python train.py --model="class-conditioned image diffusion model" --layers=12 --weight_decay=0.09
Rows from block 6, named by matrix and row number. Rows with one number belong to one neuron. Each number is 128 + 32 x the weight over its row's rms, rounded and kept within 0 to 255. All counts start at 0. Numbers have three digits each. After the name is the row's rms in percent of the matrix's.
# fc1: MLP up (model.blocks.6.mlp.fc1.weight, 640x320), inputs 107-213
# fc2: MLP down (model.blocks.6.mlp.fc2.weight, 320x640, transposed), outputs 107-213
fc1.502 094:150105094095109106048059176103100121135140178095161074129105147182170135062140175146152107139137115118126123154095111110125113193099134095060059186066131104119121142112094113146123097115153155163093148107162141179162073042129116064069158106112125193142156146183069098148099111137190153114103107084146106140124120112119096
fc2.502 094:105151116122176190161176078161131119075158110133132184090131156070087146180157059151124138092114185124103154119167144178132121072141097134136164125127122128121126092070160177115131106140120119056187144132122075098097216163161151176092130126096175055158077082138154154089140084156107108131133117138074144113142101149134133
fc1.503 095:111098153164150134080124079152127121119209155054117098099145081177180141112147132160168151097149159126050126119170120092123155118154080085147115068173119088126172115137096134096108181088079105126150090154103130159124132101112071122152102108141109112117115192053082127125162164154057146038182098168141151148145086115104166
fc2.503 093:188104149120068139134129156159130156114104135206135162154159163111100065138086161139129094105125113129165115155150163181106109132039171148145135177088119128131134143115140105145133096127113184167050127113148097135137131129141123146084125122106126131107110092162180172128130097139147109155090111078109153105066140129176144
fc1.504 096:153119130138095113177056128098164101146095127182145178086130116148118160121135135087153103153094199134109115111110068124090178159160129111153116138174157145105160109090133183167134128105147160148105153151108150164142144136083152112105124149139177069093118101134123151075088112131156187120138135099121149096075146142078119
fc2.504 094:091128153157105130081173113173161128108123081190188117200106145107159092152148106154118140113141112105107120116092138116125132226142117155182141139101101110092088111132112124171127107137105094122123116078180093162115158111106156152147149064093127101096115089157178138177097135156072136159163107197081116152064107115109111
fc1.505 112:151171157117105132153122110134083084134132113111149136165123118225089181110174123146144153074148154142077046133147132092113209126070151136146130114088159126155087163130078167161150080136105134061107134092056133105104076099153114115150189136105065148102136214109160120127035108117092165196165092089085113097119174072127079
fc2.505 102:115167111117143180147088114067174141150106122134133156146059092072153091140073104167117156161150128119131122133107127148114151130108160148128096119117086136155140170130201133059113118138119121180128093186182104091125164152100130149154175104085132127132044088121081107118152139113155087040106125082149101149135108137157236
fc1.506 105:122171095131098093120112124135149135155132127141168094145092133129151156075145125148114106084160134176166130087152168143108081163110163166143200178183174062144123143158167148080196153128130105108144101093130133108052108121132145113144150133214076121131155154114085159169107158191136089072151103104181148106147138161160131
fc2.506 103:086125117144160131078157186090073158127133116119077156009149163121121053101109116076152067102131186114141140189113107126127164166160135143120095092105118122122115099091070156118082065049095136161110143105128104144151064123110108130107104170065146164182102137178104071140154136115090132116101149124125106127100109138142104
fc1.507 098:156150063140148080152146154123213143140173166088112106168167188083148122154122093183077180080125120179124076129116154087203114061128097141121207112107089127141071171153146076161119093163103143137125164118096187089128151187068153096156119095110119151151162130107107132160114155180067099141141108169133101130145112092121155
fc2.507 110:100139176137132136113093096165142121094126059095128149130149099151151206157156132156174119138172133098169122144173131189082129192146135111136135116149152142129182088070135102081121129058181130084119130129167127151154187051225078149135114160147187138091142111176160123130127166128154086161108094072170140053127176140158079
fc1.508 093:121171111124125104123078145142150103199146108127081157154127132151116159129149136132111185074130214112202131119128166124110121105157129126132135141139084086126072136107101070152143124083129180162114144131099136076080107170075151195224132137150154084161146161094108097129084120142135117143143099097133098124109121100114108
fc2.508 099:148187140135105132118160147119067182123172172081124120132144143121171104138116135072137110178083101156056097135084085116113104106131101089137160167132115197160147140120142147161113109117150088155097136103167084161109132114203106117139115086095138141107154129139109137161163130129131107147111097185154048084159133154156113
fc1.509 091:180138157165212069175107117158121082125114136129089106078143118125087156145159092163118114100148135124135095149153114142132156159144116150117130120070096104137159123111122118151120139128116148091147152196155174061105149113142130134133122130102100124084167182155139084086128123102080091123179128111119121084206124099138090
fc2.509 096:106146103154105098126151145149155129115114118152174070217116160130147114120125138155099186160180119081123177144095126074141109135037171110171155191176132156103171155140068148148144132097062162211131089084104090144190173144151086130155123142117173191108051153096139177131133094216155184096122175221143100142106122154112141
fc1.510 097:142076117103194168121135094141107130128120141108130171145080135114151129086036139180112082117167155158155111084172160127124135088128124109080128085127191230170230106155138153178155094068129123150110122063145079110113174119153122083096128120178128132086108131178139123111083131158106162069167133180165168189125161110136183
fc2.510 089:152133129136149132125135070179111191096141118134102096125137115184136165160069129168187174127097133161116147085085089116129152131084123096150164114177127050103102149138154130094072153158135143134202139102113123154160133124160084082176132137188123094147184100098093118172170159153142143166103142099157080136134118181135143
fc1.511 109:089159114114110145108125110144121093084079143135118117117141102213139108128150112145161155151144127133170112097119139136155099139132184067126054102156196166179174122126130142151138070153067103147193168134103084169093138146173144105083127121138154129167155128069168108155118131088109179168136141118110158082144109083163111
fc2.511 100:199069139106110099144135161120152161152178140129134160161112139046129112158109133142102078101107120150072150115150134148103133153103085200130184126137094054124087139140124092151134164124217165165092112126157153116109126141109093162182107150102109108099115154180108135118142105183144084130107140168179108152120133134099168
fc1.512 120:151061114115130072152141127146133157167098080094079135156110118144144146157179166093098188110109063119150130075104083166135094109115159095082121101140099128116193163115132102194152101115167120145114112146097164112151130114112085082139100121049114117082147165104137076115115193158127122094139116082087080126084079094155123
fc2.512 099:087148150051158125103182176178106120163153159166163122100101150096133113142083095146127087132141163124088137134127145103102152188134072107195157137077129154090067117114144119159122216140120130090115142120134169099123140109122112144118156125164143081140167074126197108121131146099134183210105112106130114157127172146090121
fc1.513 091:158100183154112087082111051134147112160130072166186126113135188141107114158153140128125130054154136116172142117083111092075104092155128164123141181125124091164057148117147149097150157136142116150150146112119086126150102212113127140079149116158060137144149197122113073102121100108123118142146165143092155104144066118141145
fc2.513 084:125133159186165187117137155175147068154100124076109180120140097143135119052108121182135160127187139142129172108086147162165154133136143141137106139183110111109097138115063093142105141160108151105118131150173109128115122099169117084091110171085150138169138078194063095183070165111139185109109132142120138199132113151107151
fc1.514 102:102132066110102098123200129168167107145096148156144105120137084179125187105079078150088116116125100141146064150120091142163127109101148126165111105071083110140100134139142137109149081106118177108181104099097130094114112172067152113086094083167134067151103186084159112079129091082160123123163115163112124061135090052132094
fc2.514 093:134097155127081177151128085155060147185129081127121123168179168083044079133105129152151157155129146121130160095156151144095107100144129146133082100197179179131129135128140120167149170108169112117143111129104124102144164089116102107126162123143110123102142086157135081114158140168083124097111155080129155144087102158122109
fc1.515 087:198077188105114072158170152169111153080112114149151129060184146088136127141150144175055142110120119102178085139065130123145173131100144143172133144131184158165131155162103105135108138197128162146147197147150128192150118153154108152181160125173157118143064206128097122168117078134161140095078107163057152097141146152134116
fc2.515 092:113109128134124208110078159157114130161123105097082077104134165127148108151107154074137111080100147145176142132149175146100097168165049091136135113151132096124108111108135082109139134103113112088111096143166146108129157108180131098144138120076113191117168124123154134111146101126134101075110134113158179121141132106207119
fc1.516 109:112140167108093137054174196142098135107163112084176154120119131102156150086147085162091189097112112072106150118129111124125116127115176160144113154125064134121136133115131149146037120139126078138083143149143171140144143162110132067114085122098128070111137090133159129177119176197093152151108165082170125114082136108106147
fc2.516 122:129128079148071062180115099081172116116134094125103139111153137113155136132156142178124127128175105091066081165159134058122172142096151129155083142154149123131157140138120112107134121127128136062177110086099077093044132183080157122137053086111152142160163143079081130131072149130156140106234124163158155150174151087113153
fc1.517 090:132140141151103142166106145165122196075102110154204136166123114104130161118211160091157088148100143135142216127132111168127110131086117171104158104130094188133146106128095145184105073196086140144123143129106126174154187118166118187155107111096107096095111122150161149128152140191165105125078075123145136115156148127101097
fc2.517 095:122094131179075135081127078088178073151153110123152141153108169135086083122098102087117153115163155155089120151085162088108142143165149111183170146116125116144106226163154081101158168115154169095116150112135098096139062156160092079150109134167151105157162133113133093152112106116109178134146108181098145183145147129133115
fc1.518 112:109079157203094115135117134160175153111146118140113097152097145162114034094114129131144161065150116134103143105156150099128115110115214086166123067135056067189122114094124109133141166157157106085109129065141099115097081151135143116156107123186134103138120094159163109117113037122150127128135167097103138142091112122078144
fc2.518 092:196196138106150079147125110061117130182147152153129139090083083165131184161151133130096104199137088127156120154137074077180153215084125075142123150143082136101230072181153163151176111117082113125055158095086169115086155156124116088095151092087107115159087120144141151120144154135120129166109128163124125107079102155143116
fc1.519 083:128097147077127142117146115100152129115079133125153122086106062205111120132162145101159096090117133126155185102143072126103161162126164084159079207131103164125156096152138062174134127192110127125114118108092137128143051157126108118151050152133092150131152171121116154113119177091128161074158140156139110136160107164183142
fc2.519 084:133131136138178132088141084086148090193143096140172109138115193116108126082090155171076121105139082138154097140118166118146094199181103130081131131102128126108092124127076113182136120149160079120092134140096124182116148160095114111068186093168113082153069097118185095129114142124127141136102112125116137127084101139062158
fc1.520 096:086114113135106132202085149124110134096119117118103145166076140097090097135090118094128165118113140136130157100124160107128061115122160159119117202159155170099120050120120162171130105102115063177166131123131098136155115098094116135097172117129142115145102116135157094096137112074161096136116153065190156114153116119120121
fc2.520 095:115144145128115176142083107156183129119166113116172166118171118159203178141109156126147129157154082072097119158136101152092143110093155070103146027115146098106102128204153110084111147128109141095097102153145097141095090217152135091152124155092119097149152074127132178140148142151103159131157066164135122130089125135139132
fc1.521 095:118128114133066168134158149125158110103091194075130114090140139156161096145080120182136177085108087104152096077131085125067122110119095138097096163097111136123096104184167164183182113159103130090156100158082092082138145083203120160142119176067104113127130113107095144149149147155174105091128174163150117141072067096102112
fc2.521 101:163084123095118152069119108098155127084168099091158210127182142183107119151183135109137088066164149109131149127122119088122110174171154160132084147143095095152149099142078143055087128066131174103113164093106156156121152145092164144080146129129167106194108106120126177065041167097111122175115138144154139121144164132165185
fc1.522 094:102140085124092136139163164156111074093123125078086164216123156067093118103106091156097145106078214143130095081141098102089091119122102140108215165070163155166154128109126164111117113117124106134094144105104166125156137114158168127067160104114131134157128120151112134068083107071099147128158132116182194114134070099098111
fc2.522 089:140144130165147129080073075134163166118088111167157147094114112172142153120150106063143134116116052102138172154127155150172091102145130089142040109161124132120151153131100122186071155108074133138098138116154065065065118113145101113140106135116099084080152104106141144134158172160125158111143062132122160107085167127166086
fc1.523 090:156153118165171090132143110104088086168113116121096121118119150162089100109154066170108128093139139174138194123170189214105127119136131083181087116146137106100108122132158143132084136105169122121107068125156105128143136147066146188144092122141180157109101112157131188087166156139127149135153141068137164112126017094177122
fc2.523 098:169076092100110158191135138125160184099146134118168111138095149104164183105167183115173142182145153121134120149118091101136124146112178157105145106107118181145132135153091181101153111085130134110135185135151147165152095115144118064106197088111080038103205199101124123134093090140079132138078060196146101164131147128117130
fc1.524 090:111125165174147142117162137121105125143240131153150133088162182083119112137115142156158151069099152104130132157206183079194126143146145176144091121116121101142123124110109098110118150152127089108122128089178185092095163102119121095153112163165132156189118107148115126146086076131141142197096110150108183146133112117156182
fc2.524 090:159148098060081060128064127152134171125100187078068117134074109110111137155136133084096126126175084157146135102067078146117102117103113143125113125211146102145110131133171142165177114134190164134118156149099096105120115152085121162135128125149143064083131161102172074067131158168083174131112130131196120144096131130104110
fc1.525 097:107114099124126078138183106105179132153102121135147121088156168080129190116074111134173142069092131138107061165169136063154123110129091099115114167120123059138101136158143055059155113072113119112095119106056090141116068080209159105101102087197122120115071167110101160172111114077169115164169139101069155076126096067137132
fc2.525 090:218111118130106167089110069148093172119180142120143168105134131129130088120077180145191150154149123147163161115142172142127125092074156162119182046119164122088151112105104153176071131085158100138117145115127096051121204146099138139137136152131122150181139125167140100093123159182110117151121127091102120137129158173103127
fc1.526 085:169078065088100125133190126085083139055054124080117150113085145107090109165128132106111163105111094136154113171133096109082123092177121094171117159093159092124081096104124123138145116115152098104179116112075119097066098124133129128133158102172129105102189131107163123105185120168147174107098163136161133116112090165132122
fc2.526 088:146132123077126158107146095086166144217168155134131153145139112120136161111157177097187122119103103082119147051153153130130115161139155101097127083152168144110144153108117165135147143178138161100102165203138163102136178144149130132141084143143131164177129096120129181125140113134085163134140161134145117146171165169165140
fc1.527 114:136162165099150142093165057138141045095154091125096133084123111089162116177142146137157122101169110080116079134156147161112127058129098172088109134181179081125162126151141151154115091130141183116106091112105106088181133083157149107091128065128125186131122098160123188124146136094142148097063082084115144093077115078157137
fc2.527 116:178084053116145165077080073097127080148103132101131139115122155167133129050125111158107080098162111122111155094124075109123106188103120132126129133110135170153141143130111148097153150113148091134140063138108143174163127129128126108092086132166182044128134134127110115130133119176090154135142157101203146128136092187125094
fc1.528 091:112086084101118118160125179157171108145175101133131180135177107044111091139105149139166171102105091082096105133143116096139126116161147104129109090099086107098121141083091137105098060084073120133147159129125103158117112101166077132113177127174091121138128132144122109110139121178121151098113057126092074105140124092178139
fc2.528 097:149163103150106157161173119096136172133138134120126145141080148154164103102163116090113107119118141135125174170092141066101186085110106085151143120090161100108094106144159113126126172175163097132059117096138152166120119061154131074243113117126099079090119171091123155153141123091196082127167113155123168168086153131145105
fc1.529 092:125069145152088137076106171103130144091158119097094090141140084137159119115105127113163147102108132124142110093101177094088113124153159134082124112060107111138087158079146184136095080129111145135147111094106095110163139109073115140071146072154140075113064166135122103109085043116068152070095068099154115166169139124147096
fc2.529 080:109134162136162080128086085113129130148129131124219153149149108178132175114192135161086104138170162071152128124183163102100047097126145165106157099110110102130178088082122123130100172122145166049088116127162135136149105116095166127164081117097059165132105159121170137138137149091126165198116122155069147052109099147103133
fc1.530 115:132141117131082149149139116184064160125103150097164103088098203171163111160112186166155155171087084120122177083137088071134105167133149159097118140118184107118069088162189103102108135121083106104078089134089169112112140140123124125139125027086154134189163157075142131143130103096114146100151122139128116107173124183125152
fc2.530 110:139134093148106124082112115130129160100180141156078142160148067033106133129188113075111109076172143134126054130160151179183134119163112095122169143151095154166165119076116177120128179139147078137140158102128118130127120181221122099134119151154080118167084151141111099083110154093095127124095174125153094138057107150169113
fc1.531 091:108188123130126142206129153111088171076147172176152141088140181092152171159152101049118131169085108140138100179059116127098142148092115087066102143128144090095110130157063185113033134104126138119135134133118139099141126083132143101141070124118101113128164085118140120119146087110174099145042089090092085115124138052050098
fc2.531 097:118105091130147134152079067101131131073108109157139198155114118180094116085101171152133168134130146097061111069120118121085173138146121161195156116156122114147144133153159104136178126126101145135141064172130095132127087144119108042130133106087130200138171138105122116104128115142111138146172101171154150166141111143185152